A small image-text matching model, trained from scratch: 9.16M parameters, 48.7 epochs.
Rows from block 9 of the fusion encoder of a small image-text matching model, named by matrix and row number. Rows with one number within an expert belong to one neuron, the router's apart. Each number is 128 + 32 x the weight over its row's rms, rounded and kept within 0 to 255. All counts start at 0. Numbers have three digits each. After the name is the row's rms in percent of the matrix's.
After each expert's rows are labels from the 100 texts, of 14848, where the router gives the expert most weight on average: "fires on" is the input token at the peak. Only what is clearly more common there than usual is listed. The data: drawn branching plants.
# router: router (fusion_encoder.blocks.9.mlp.router.weight, 16x128, trained with AdamW), inputs 0-127
# up: expert up (fusion_encoder.blocks.9.mlp.up, 16x64x128), inputs 0-127
# down: expert down (fusion_encoder.blocks.9.mlp.down, 16x128x64, transposed), outputs 0-127

# expert 2
router.2 100:107121051115136120071120132064113193075121097172073096100134099151132124149065099135084105133184172140107125102135089097093115117067154126148145181172096174177144136110166152127132150091118119144234100155133138170118123128160119115109109049130162066148157079141176144121200121077145166132128151103116123133163118125166161120121060100125112107170088153119144144123112115153147143118127
up.5 058:141161144137161093076092122159139111147068158138116110105101159076162183082113182076134091124124115109052116111173121180124126111078124130099104099079134110103163124181113145079096126141146145145105133114120141061093192146107167108097123145181081120127116113173142156142144101150188117090120097136128106063178120157122136120137119152103082174093131032178116154118077114086093097126183
down.5 062:066158094135153082134146145085165113136163117125149143147146134152089093185156129151120129150081095152188117148074151117127133128130136077172106189129161098093125157085128084161152068141130089095138116165139077197133043121094106095151099148083092138168138155068155103108108158123051149110112133122127121149072176117142122108109108135120174086154111218082123075092154158141160125109103
up.6 057:183113165144128106206141085133110068124102096115151117097094126149099135107157165139190095135083117108123150161131139121152121118146167162101134134126152111081159102132142127142096165165121095096128129106137112163132127133136141111103123150073158109191074196114122071114109130152101075047161110121060114059142174104085128051109196126100101137117054102114076081109136136156089125128187
down.6 070:146068100126117135143091114153137151134191099085114122158178144086148138162133137140048137108122097170169217126116122173118174087098142145165147157146161164158144165140143101157120101151149152135138114179130148126095047156117121125193151103093069093088160107103114144190129109158125175168149102160190091180137115166190140152145107163134126142098147153125171163172164169188134101157145
up.7 100:114123169111094153100147171161133126080149090133087143152099191104163156106140156159128124087153131084110122114162111126110089108069143162170106157130089107208135136106072107140129114121103119113181141122168137109125150099153145127163081118015138099100148148065115101138126139118143178033094158094072084170126125136201125151097140113134131084112116155129093154096180140118115089134197
down.7 092:127119113140154094140144066146130184147086169150083131069092107145121172129103114158135098171126157178140123151070120115115130168158097122101112116129120117113121114130194177115107192124143226130026123116129112156164131150136091117107194116142142158190139173157144153102161094155118077212158147164106133104094110147126139132127146119131149092126136085096121117141077098172125171110042
up.8 097:160118173146104122110138111128168192137121090098141161058126095078177184125116107039109141116159161128127108083225108207137109120095123124161143167159094121110185179101093128145154096128111183118140179139151144138103115170178142134143160109145123119189119094174135157170189159097137120181161115133121142106165155146084127170165144145089087106101102088097101177136112135092114147149117
down.8 101:076110088126151114137047188086097080112150142162134130179143187152084126188106186181134111163091093099157117140067153093095140136132132141100111086126190114113052116155199122095110133138139091133128027104116072127131122074093115127141108138135144164089115142073122114110088124145141122101115133097117133124083103126146133078079112101125126155134108187141143054085147147145140115130164
up.9 092:139120125136082100171140156102090122073088126176109156125118100121163115130172119143105134069084130161088162135118109190166135143161142185097131108072104096099117146073169136088099146131115175110186127113135163122142166107129129080120114115087093094200119173160136144069096121086127154069148148152116186151160083138089095066129135100118112079129142088078137092061116156143120033125144
down.9 112:136114098153157154098106132177143117170176123100134120138167139159098189151090148088141138159064125110181060107096154099093156151124112135121114190156136114135117137140113126089132136155186147143025111129136083160135108172158121205182166122097162158068150113131138079184134086150081134137117089139096092134133144147175138157094148120136137142092147138140108155163159130158134245108097
fires on: "autumn"; "red"

# expert 15
router.15 102:063110096087129072090079100133099124102156093159145089110152139153139161128094100113083112118123142159113134086198081116119128101089127189195132191176116168169183080140147097080122183149126078140125130153160145143123117131199113165109098054137141083147141064182155157183143133091172108145163135099171107151128133137187188159115145126134107119165127176121115097133118110129137123169101
up.0 080:173125130157202085219145102122109112174161119173131133197144120218090143119213124114176178156113091177168113123110119091110144077142135128110125115165130138125122139126106181111173114182113117111168120139124079126141104154099118119127156111169146123083082141130155098151091117148100068134112121151126090071092139156108127091098130122152150200164150082107143160044163148108134123149151
down.0 084:133121123135084191112079184107162155134125137173108143187142149090169158123134179113154075121104173056147156114143139156132122156142135108175152095138121135115111088120163052131110117087153120100064083083129149129132169120137128127116117154118079129139198180134111139089165141107135158079142156125162131140163111057143049091143145157120097070082131184163103038156142111150151151109094
up.1 085:063138110116067127101131109104138099086082158115107104146041157071147137129104144131041078121174150111093161160075126072138138146135128134122087139123098071118128134128103181217126155105089148157163107134130125102139139121200125132101111138101110172114137153098103109141164135085180158068138079109112153086127123097105074166143112158056104172089139126107114150115133152131086086174166
down.1 080:159130106119143070166169154069135173166105167123112136143255133170123163174081132109144199152100121131108104082118109131116096150106123128119177102203134124117142096179081123078089117126127153123155158148143115169115130091105173158153143150117127070125126114160101144142066068152087163130119106122172137166141157167185187125113146079141152122104105128187157107121134137132125195125125
up.2 065:051118147228123145119120121122118123132081112095119175159136056090110118133136100142154117131129092122115159102145099112110144149107153102088138141094140112161084109143077094140152084111107109067116086135118123182127123119079202185167150087094166096129141138160154159124152095138145107154107035151067129175091100119133170154087089155156118178185148181110109150170166141138119139081086
down.2 084:110145153077229150088068154108140106105150121180159087109161153159116088094104092148147097138083116181184123180118087165132151123155097119125166147167148143069142154088153066143123121130120119154152148139082148133169109158152119077140126146187079154129166096078107134142098163140149082117092187094181083116183095130178142097124173134095092153104143079114112076111092085130144106144142
up.3 103:179091162157148078176149121121122138151112116109123130139144133191102136127152103098144175101131019105136111141101096105101152156158069151047128091104091143089123133139111161077180125137120111160156065133129100131156124127103059113115146114136123107155121148151127143108071121171085127115160138129078051109096096166064143140174130112180166174178173085104077144084106158134117107149177
down.3 124:146163149146127183134115189106156137141175101192137144215102158113133133124133142186171075146115165070152113117118138109147137129111132067210112079143132113130099114088179055175083084152131102142120097122120128125177167123127150097115084161133160143151150214097119105084135126088149127096120157138133141127108065084141066097098181133127086080077092145128145090123122140158123084107109
up.4 104:083131073102148111083049153211139143115063142145138197100146145131105127074117169214106117143090151101116097116162104113154082141079098130114104120131147116094089110088159086137148138119110099144164117122056079107128126149170153129105083164151136141163133161169124163111137144149125127058142139177130106125068092124095161147104126168138150150121101125089068087147101163129106099209162
down.4 098:138103140132157118154202147087112135159142146135113137129131155110135163142100130084186106112085103096135180146068132133119141126176141156191114140130125171124089114095101147121110170142205129132140133128190163126166145083110080141115054080091148093116086133117121164181136103093116125122052040110097092135152151130137083088104163163155125123089114172138217114116167076156125160077094
fires on: "drooping"; "red"

# expert 13
router.13 101:088115084142111083137067086117117138105148125131136065106206077140145179162110153109029101123177153185109121096168089081128149124116107161136130179150094190157157097119115125123101179116061123180140120140137138182102131120157120132188128115157135119141113080109136114145150140051156129132138141078111081129173117088214184110094111097111134141114125160130115123140080106181161143133124
up.0 076:101070142119102116151199099175179126152170157113149148150139115166142118169162137155106137141158090137104126092164134151165158104135097151166147118118139121133138165132145110101092115065090185089099199120217095088138137097063154160094157143195128111098092100134137158137170091153080170145069105138146139112166170101148162125112126164152113087114121175129142142175123176217109083139092
down.0 124:108113120144127092111139126125075192122101152163142132120140162109133121115069152113118065113113083090117147063040180128148162137153169148120137132144180139140133129148083110137090100143158126160106127138096132114148126153065093118138156089160135190144092070123135179177074127141135118138093071144090098090100172122140160093138170198129088181178117143152126075141168119171118178203074
up.1 146:069111165093150143109064080084127138124114177111110157125094087111118140137102133130126067124215156157179135116149127074127142138106089178153149112116118179049098109074108074199144140153104090107140129158088084144148158137136069096149130099147092083148112170109135097111136113123123105113150095113090124136130107107102125158090151167128114137099053147119098136113234071160128153141090
down.1 122:134106126158138102169202146173117130102168112153094088143110164095138123143090179123126116136093099087118111084136133111171110136127159088100110108139112082244084134134144142037125171082169107132080133147185151128141138154122198103148140113064174169151128082135128151140155152115129169120061151148138105132112134147178147139155107109160102153127167111174197170138113106081078135109172
up.2 122:105086126106203082128082086112116091139127064176098147131148130087103157057095143151117143108108165152132155128091104106158145132059177168129138171195090127154124147102119131149102157185083092127140207166140143131142129194164100126130111106062134096174100126164141131136140141076081049122123132103143119159128089154144139146085122139154176122122138106147118140083178035119139119127158
down.2 115:123172125170059158167215139146173179056141224117089106095083136160109149136109073119143100118168097141148101131161132125089121121112097121130135101133127135097101081119186131106157131071147137109080117121206131135153127050125177119143151106117144136105092112124131099107142146126142144122123119141081143130150155122125128127134078059059053139155132096143161139196080161171151140126131
up.3 063:088104171156140186175075149126161128156114091130087151112053158138143115122159176099145152107148152140166097111093153099129081102131112086122182084161135036134192153173157136126105113151150100149086066082236123085127143070120108120121129128114170129069137139163150122103105160112149094128159200129094125096117138163115084134110121146136126099143194106088109130121102105103095087117127
down.3 069:138080151114127028151133102123135153115115168118172108162167127107155164131145120169100107122190113093107085131143108157124164108136103118115099150057112189145137147085053116166099132106160145132115078161115143180137067148062128085116114185130075087145087120139136212146128124159051146108130124114183066133117124168119159115140121149135144176098101162132126097135071171158175120145142
up.4 097:129118103158171135173160119156116164134109163094151070048132079136077098087086128167082087203147131159109171135216136119123091159136106150110121177144141168068134129125128138097106119143085226129102169116118095119153125108098141064093132073120127100143101144038167095099101127130141143138133126120144180141109099139095153151117053133090114123109136096159154121138144105178132128138082
down.4 120:117103139141102105096106175151095151159148104152097150147115171105187217142092225153138131069116139113143111124059150082162197105085196091131117133146195102136105162100093117124148099139177107182143127136068157148154115130103134148179163125120104117109119087178123163161148108105121176113084121133115083118118154136194164111104160158144120185166075146140144127116154110111075130165118
fires on: "at"; "spreading"

# expert 3
router.3 091:103121081120106124111064144099192199097146087159093082103177052135126110100113117128061126149138124142065136119107136136109096112087127164158151125130118137176176127128133101080158093155128112154166136137136114176091103137091082133123095166194097135155123101099152105157123109065156155111132114152145154193207123052168168109150126116130125134175120158066103137139101169156141076085168
up.5 072:133175170149175140147141089039136173147130141108094087073109085070153169096070108152108125136172149142096180094141083130154121201107136125114129142118151148127104139131144117082075128114148144149079138151194130175125151109139151154132162106066099160132131194109158145071093095138128139144175090129144194192090138128103154058128152146107122082146166153126162171148072133111081112108145
down.5 067:099093076140102058095147120063137147150185176164162132109164099125128152118079099151140106164112123142097136110099108101113147135114123167184054207108109209148157121131098106161119140148164174144153073140116202136159129095110107089143137090105106123104092140131140095169122146097059081122095053136138120137148139172156158115110125133108108166159153219140086117112130149139151149098079
up.6 171:146081175146137068180150158100171104157108131142202183162175112137127102154184075069131132108058110118141106104125206141120133140151114179106159119105151136128145152102099138129144078169131104146123115143143118185104079132070104164128163194163153100113129096128118171101113112118129120154117109104145167075152093107088097179198110134142149163142142133108108156093145189222099147110139
down.6 164:160189128130103209127120137106055104146169130130096112118089124101093162121110138164141136134175122110168182164160067088129123154121119048126106110139142097109104153139133143135139142062123134117077087070146131044142148096149182064106128097130081152148141152109131036128137114157145098124158133193132126147053170164109111096139140124104122088096105114158162141153152110048111137117119
up.7 044:073141111056125163156177084141146110162122130150137129099089168110133157102052108111170118117136143141112167159099144090138100109131129094142167111122093123149151175144128132085157170135172100167124156149179079056145121124134134134108172095105154146089125105057179163157167153111128085139143183155134065141099176195185092129134186070117121074154119120121127145138129125219141157169119
down.7 048:113058164110124124127078139126116122138113104129208127135133151150140076127099114096110098076084156080125132116146128135164174138095109120120130156142133061083147111136144131190129078172148120141164118116111165106140124230116127107128077115057118137121177149124082151080100123066131176115172123063080128128182123095133179131143068122081089148135069197106158165102149144101092119145115
up.8 085:123120177134134140200166141097188194142151148071075094088160139089136168089045107117143096139115129135070143139135112122180153188120042142127111148115187119117090163162133128126130100131118125139108148123176129139103153073142109078182143092050068129159138137070162169121098130096159128116168105143096172135103110128101108081102093096109101138160152130141090146080086110128096127095158
down.8 080:112130120128140106043145080129120136163195138155153145069137153170100142095188127170146114178137089162177143068149119123104126076120130164150162183161107133138150096077148090113169168161186145168120134161162105153166135131128122154121136083148113148117137180147156135126106191114111145100175135132121123140078156168175126205151101088128179121087201199142155126162152130180114118167156
up.9 118:107198126148137178101121181140153085143100096153122157098147145118093140093138161145139120144125119143159148141155134089110126134072038116097162080131144130100110114124133141145184122156137134154082122096151086133171122177164166081099142094126107150164181170120108104120148108121124042151139117113118148105157169163000091118167104195115131135077143057147171100132108104089107138110166
down.9 113:178054143123089102200121088114123148165131159092145085185107117111166141114140119126101156111149139178117124110125120184156145115195221129136175162092130144132165144136156129128119132098133169106138189124136154115071135085067141171115146139084121093051055132121136160149116155151136164171075142140131132142102120117217165100086142100131108118141102177125096144083128153173119130117068
fires on: "tree"; "autumn"

# expert 0
router.0 089:112098067135154114095094118116119145094141146103102110123140159136152136161143172122072135174123191108084133067113101127098159148064108134182090109130051158145141127093153142161105089179174179141221134145141098166100173110174154112169095101176139123138133091088159105126114149078137142127094164147125095194162090113225163141081116115121131166148103163104083153150129133168158125124142
up.0 145:157142093137104077141158187130114129200076118147132117148146150130101144137177162092100163108118124096083118120124101130161119141195128095071091120153121102178127149133216038159106096108131149129079106132152113179146129065106098090135131147109132171112129161104136149143120075116123135123108176111095170157095139139089215106117138107160087139179197095136114177093116142140187130105067
down.0 147:124082138097155190129105097152164138059114118116152160082074115142153158134086108152094097125124115133142126142139169126083188109088153128157189142104120136042091064131084193134128160138096133144135147112106109064094104178120193196166125125108163064115071069161128166143162167137111137119138087167167099092105123136138117162133122142139146096117083156128134087153188086122091145172125
up.1 117:145131099165136124162179175099099143103130131141104059159090134121082111084191138132145153097101157142170153127181155051141172132129108157085155104140146126121159070100150113186120118100123110189127155129169104076164098135189079158139171127149123146122117089125153144140075113042088115099113073176081134122144141099099116195154160104097179172119142140082130111161190139132110154149170
down.1 107:098148163106124127124147093182109144180135193112153167107136132156190135157102153188101144149164104106143112089130126218140125035098155058103104110128127155080116147126125118099145121154135122096086115092121103162100137163122165074129118155118096106142134153145121129111189077202185121154096155082139129104103134142114154077097134144159066041134148136173125123112061140105136119090088
up.2 079:165133132106119081200164153093137156119099072105114146168110138104093106126175130118120125138200199107139080126099121124192071145094146145123104157155134116150097129122192107106112119121205085086098130129163154124139118092081133127164158115138088123104095114134130150088110156120118113164128236122137159165028168080137154159083165122133112110156144124120070148096104164137103094089091
down.2 077:137102116219147115111121116121126118115121111177142078123132159198177171127124184117109127123094091136146176124120126138117151106115094123096117114125138161105133197096114101121119163176113085113153143121075109133105118133096168139142130112080167138148148089140100125158147118105105195057127111085163136140161114182156129050131031176162171127089061159158128120124179105148190178162174
up.3 115:174171088142154046122142146107093125161131114162117119146152081132160157207189159109049150178132127091121176098132117145132109135171145101097127097106133093161131115148148125100099140154118150129121156110128127153113089118135158106049168170196072190141092113136117123150114070152117154211109142054101106106117145156048140113163095159159149129155186113089160115102154133140136114099134
down.3 115:087090176084123223135146138081190126132055130100145142148091133086110123072077124112182107070111140204105073202130142122105138106121148175143133168141149155109118085136111072165119104100125121123107108105176138081131150125115154178195119062107160089143149135140140129102108177149120175094141138194136146099082113147120139147143150117100131137121079165175093137169136108114104126174148
up.4 104:099095156126180152142119121129111124104142114063184104125089132136149155148148145104026121099159148206131126120099136080108157085133134188120119138185038143157083086118078090167160130144109132116134110139077135074146118132145106131140125135082159101119105106138196148126123118082139119097137122170121126073137108108124168185141084167056180122114122133138140124125226109160101172141101
down.4 097:110149120139077071110106085154139134150098151187125129157181146061157079109098160152111081108062183115101124109150054096082174100145109095080135157134152123069105138164155129085075142176166143084156121142095110092146129185088119175082109094097145136106139131193108125105181125152163143142119110121117138138117115193139115098118125164144109213155151129177169133073138117114167121137168
fires on: "drooping"; "wide"; "red"

# expert 6
router.6 119:118159163150169160081121162116230148167181088105099051071136072139128118135093120155096176172141156111158143097125108132142100184035101090143149134118124097151144080137126144125155094140109131098171129200169142188080135108156133159122086102155153131161180085120160087157132173107163146160141177140120103153098136103119167183109094101113125122175149111145101139082134103169132140111143
up.0 096:137146226101143163116123121131158074104116098108106126190095161172150181113135147111174133060167092104155117159137130093112116138088149109158120129117054114177037071112038131135119189151124078073115139132064130147133136124158101105124059119132126123084178152042124132086156157101168103128151153152141110162125099144107106123126127106084155116131122103153129168111128124124098103129159
down.0 099:084077071141135081151190104119131188140119166127131110075161123088107063124117093121099121139115162123109089113105113142133083120142046124111114117147179165085190180128134142079134113063123138170160106144190128124153146173138108091115155103128192181158142064152121177199115146172138124173098129135127135086092132131119157132126138140187075130127135146116142126125142152166175192137061
up.1 098:195114158160122088165084104100104141113120145175131136143105225104131182155126149179160133135203166135120105160073118149150144164129126130138102210120102153158123107044143107140127165104141113156179126134084108164190155144144066096132090115133169118169095113161143172120118116073120167127179090127137075117145124110146087109100120068160147053144111126128075164142114133142135076144142
down.1 114:123122030125130142076163095151138110112119148112083125117139046112100115118088126160115138126098150165138144081136089123102078089135103135091107143101090150110124084129125148084136143105119115136090154124128138070081118118152191139126149101093131096108101125084101122147162108190153075146046143102138215111102110175152119108115130222144134206074189121112156107138146107095135187119122
up.2 081:130127126095103124176190154153109126102130125113122179130099101107143234114132116133152093152149135154070144161136162147132221184075109163134156117084141138154119125163079165123100102115161132130195116154192220079083136109126119188142165179086131139121081115102107099141113149074095152109120101070108141128087118157089094132120161087095152109135106135161129109153113071116103172140119
down.2 120:103140099074168110126128126105148138137149171107147111148171148169126072120101123140125144117086125103162081066122108063145099068141033116105078118168119123143163158094155116138118111137076137129135186076131118145105108197119053057127142090113137099129165133143126158097105130121182139116215151121106092144131110057174115176139130115160138136134158094151150195093161184163150111095133
up.3 131:109197131161125183127183124119165170135178142109098097136100077122135172113054123139141126105207201135113152129199097127198113153104133024070100132116104070128115113171144134126137175105117149116075177126179136136120113116124116121120103080155137149164143131103197123111150185124119151138074119134120154141120128136138176106113075193090120123163083109137155108116096149113130086116130
down.3 110:140116105067135109064036193129089109108099126103133156108146165160166060136120155164120109206111064117106136130121128096113126130126123166202141103124109140115180153110141146120176163130100143103132108132080175129188130153146175117121116134051169099121073143145083159134139075105117093116211157138124128139131123154105141134142179066145088116110171161112090115117150053121134152144114
up.4 072:088169100125086048113139092167074097189063096144132105155131159140114196105168135149108168118082135119081078149103090139113107175116116122128102154116123135182122120116186130119127086118127086171107111167082075116166093112121150103137035160153138115156103104139104190182113120090151115111135137157151107132153181133180141134173184115131186148118128117110157156118039134091140146107109
down.4 076:185068149173116151205104179136152168099159156119087154120147114134156082130104092101126144092124163160140183142124134107145108113177136142117162106141153180046105105140114135148171121153047139077203132123160111094070106086129124149139214096133128165080144176135146082117144163140134144139107130112095118145093072129093118117121122188137123122164129117114119100101199144102123093188173
fires on: "green"; "leaves"; "wide"

# expert 5
router.5 121:117115125157139132074131170141139135140096117117104123079109087142074173108082125082143159224164126132142108126086100099144077098104153090152120136134115141184158143148174100103170176101075104087134115190101124175140108052108160146148134125099119101182164149100070179132143153117111098172155170083105113160074197146154124202127128102138143116115164133124113116067091116133087177093152
up.6 107:102157139147165114098096116157146094123105134135148065122123136155127090117157114079104132156103176144111141124143095159115135138131099247191181172119127172116142065137144138146155177198120121132194117165121154239101068138154075113142059139157119116108133099158146096138118126146090121133098157117093106194140094151120153165090107134130128071164146169113169125175150092140119152119116
down.6 097:108088026113133133121174107135148141159090133111118199177121165078106180086120143171126089096221126108129097112098143124132116142151114107109089090171128104150094195145108076081116140098119117125094129086142104095154148108099166090123151131075164118185102149149104186131166079091124127086110080116178158099114131112173106104141138085172144089116110155171122146090123151154195104114092
up.7 130:119074063116108099143165152130105148121066192133100139126126145133161134156074166131114118220146112107138077133107143138155110076142147134176160125112133165122125176135158104142008105125153148123093146165163150151178181120134142130138126086121120130145119151164101221154149080132112145142135139098137125137066168088157146112076093146201139076102117175153129123097126122200143131137108
down.7 132:121173144184144140151094108123153122116196085145107063117122105159115115116124118157114125056121164158116179113159083128116139166092094133138110168139077122144115108118121161108201143160121062113196175152184115119093083160162101121133079077090141067088133111125183055131103164085142142137089099167110161170155102176132149130131142131068151174133073133106108115159104078088133117144166
up.8 076:102093167075098082174162126119125169108115132132194142126147138140234178119139152129097165102131135138125108132103113135202129098197125172107167085139167089091115166163106136077095074134173143133129132151180195122100179124082126132126080104223147147094115138160190122151098156116151068107106159119122096070113147097121124130137149145185155167112107160113143113102110150125127129136094
down.8 081:142159089149146159083107132135139127128156157124043139148136089092008037119116098101098108134133123112111117125088131130061097136114126113141078168134105181193124101107159110096143138145128167161147136122139068133164101129182123127132169109042109087118139124061096127095123100151125141152127118185124198221124154146171128131149128113106161144143103097150151141138126093160143085130137
up.9 081:111114075149163110162089129128080072090155216161142130181125104112102117115124160174130048125143088171106148112146095108141115133130116116140138103122117103185116127067157115038172121135138137175176094075115076154139197108136130085081131146121152126167114184145132132119096118074113111089086137130119158091129107238070119106135142100093136126133083134126100125182114106135138128107165
down.9 083:112142152100094108063093119120160212143120127113139081079130146090146173151073135096097164124148153081155109124132184165131178119107171150105109174139104163097120116175051132204078140142066132120112197165150158112127084158134101151115118123125100135051134099129118126141099092150144168153150115174142081135128082104220141072087102147154110135127161137132177133098146107148112114166139
up.10 094:099157137102127121145179099159125159113138120140176130129142154130124192114094134118127114116136146175133200099118093137108086171098183099110090123080130088173132118095099149150107107117107083136132191132161086192104153095178100120112093164126151062133181176146133127166097141116148132127148124116100112133128125082081176128114194118120159130157177018155117114080131126182059047123133
down.10 096:133107089165109147146111139107157085117115113090110120093114126134122128116118088117105116181124123103110062144111185128104157108166094119131167126176095188110150130141137123106173166106128165178096086070123167059156099154079154161177233099140128144139056118104098126110195120140112103133113135108158133119118176150159070174141045118132121156129120188100149128154131112075146217127129
fires on: "wide"; "leaves"; "green"; "autumn"

# expert 10
router.10 102:074134080145108142119092116088154188124158105141133124096133175164065115161099152102067100119154154131089064095112066135132074148131162143176147138167111146178194138117129110096098070120148175133169129165121159166073115143155165158129112076167129112164107107110153118132102150121149163111117155145119100180168086116140166129124104076155124111151109219119090061138098091188175096111154
up.5 107:114119122140188144144158145075138092102148108140069086112128109126033119058134134145102131099151057093128140136133191157163105127166147120051109183144102147125139123097132121148087183077123127115127090093209102112130115129070100153137127163148115146151169094113113161085115166132213141130165123087104126140080128129154104134159099059084089139099132101069084149162100123152123123140169
down.5 109:109140179098117108032088138128091140146117158128156128084143141082145102151114147132187172140069195152115160175112069124131157128055100095180125062073086135060097149162102165124131136175111165138114106162061082124128133165177142075100152113128123116097127136171134160125163083137117067125143096161120120091160116128151124130103130188139147144100134139166204127134145106100113123129078
up.6 120:132105156161124140114139141141085135136128071148142082144131132116116146070176165128167120144098141102117117111151050164122124070128151115151092172148088149182141115118096057151142113124152085145151121067154124143109156097087141180094116190061165128111126155145103193174119170118143156077158117104195103129090086123042190180126136111101186128106141129125102151157089149175141131171180
down.6 102:115153108091135084193095124098130129134090174127151112096150143171137117155118073100101128154108147168129128117155203085062153232091119158106125079134135114132082188167143142086166126137144189124132128146190099114135099140107142098109187085173129088110099123122124085115151108131082100163107155116143171135154131144158120153106135110127090155186120103182097075053119098117100161195101
up.7 095:124143145112120115110217109104123149059093121080108164109227195130102119142104135110156094185099137079148091105137133110133140123087140178123189063166112102091153138121143127112146107100130127166115122130116140134151125135079165181161121226161138114180128127152161150152151174180153077131163156158163115101130179111082104179107136078163077091128085125121093136126132175137119106095128
down.7 092:148114133113116138164116103174139152182112139101151092167090095121165150091134092094064159123160056089131188124094123121132149103120171158135060213115099102121104138165143125191150128124158125110114147107157129124119060068048119114124156111152104110097096146105135087140086140079069139135079077121103163119095167159152125079139118201101124176169171125143158122122133053134140151139106
up.8 091:115181132136166177155123083164075105160115108091098120095072120129159098133092155117111136052143150118133094134138164074134107120058229107143117111158129118191104127141087139088148133086155083108093137128114103065106073112148127047142089137073155146116131125106179111181155111111124134110075144124111138163147139119114110204125188117127188155190141135133094146119130131125138168095172
down.8 064:167089124114105103147175169126179126146111102109135141159199065138118131069193094146126116144153120153125109061136161125134146075177082138058120079136199147063120118145138134116076104117087178133119140100128115153129159117145157250098113145108122169178124111124174156183126113134138124116167123075148157138101131121117120103150134130125085075087121143140162128076155158190119133121084
up.9 105:116150129163125101099117117090060208079050159128095103090158177167111157087139204160064155141173124132100148137127090095138117186121098139120107115139144103173144163160137150081133107098172154161099101179166121158145196128099149114142091188086124121178154147143181191091133102142144120113152174097155143118137169093154130141108148073115119084127108124103076124139100130130116099059116
down.9 094:112119135152125136156148108160126083154155090156106161167131116090110149126148104153161140156125146175146122101113104155075163072109135211112140107133091125089105097079127108164124154176075094136171175117122132096138060121145108167157158078102159168096107095118093075184077088078119056152121097113131106145152143201087096131108072160124142181123104168118172181134172076121085167145104
fires on: "tree"; "berries"; "blossoms"; "autumn"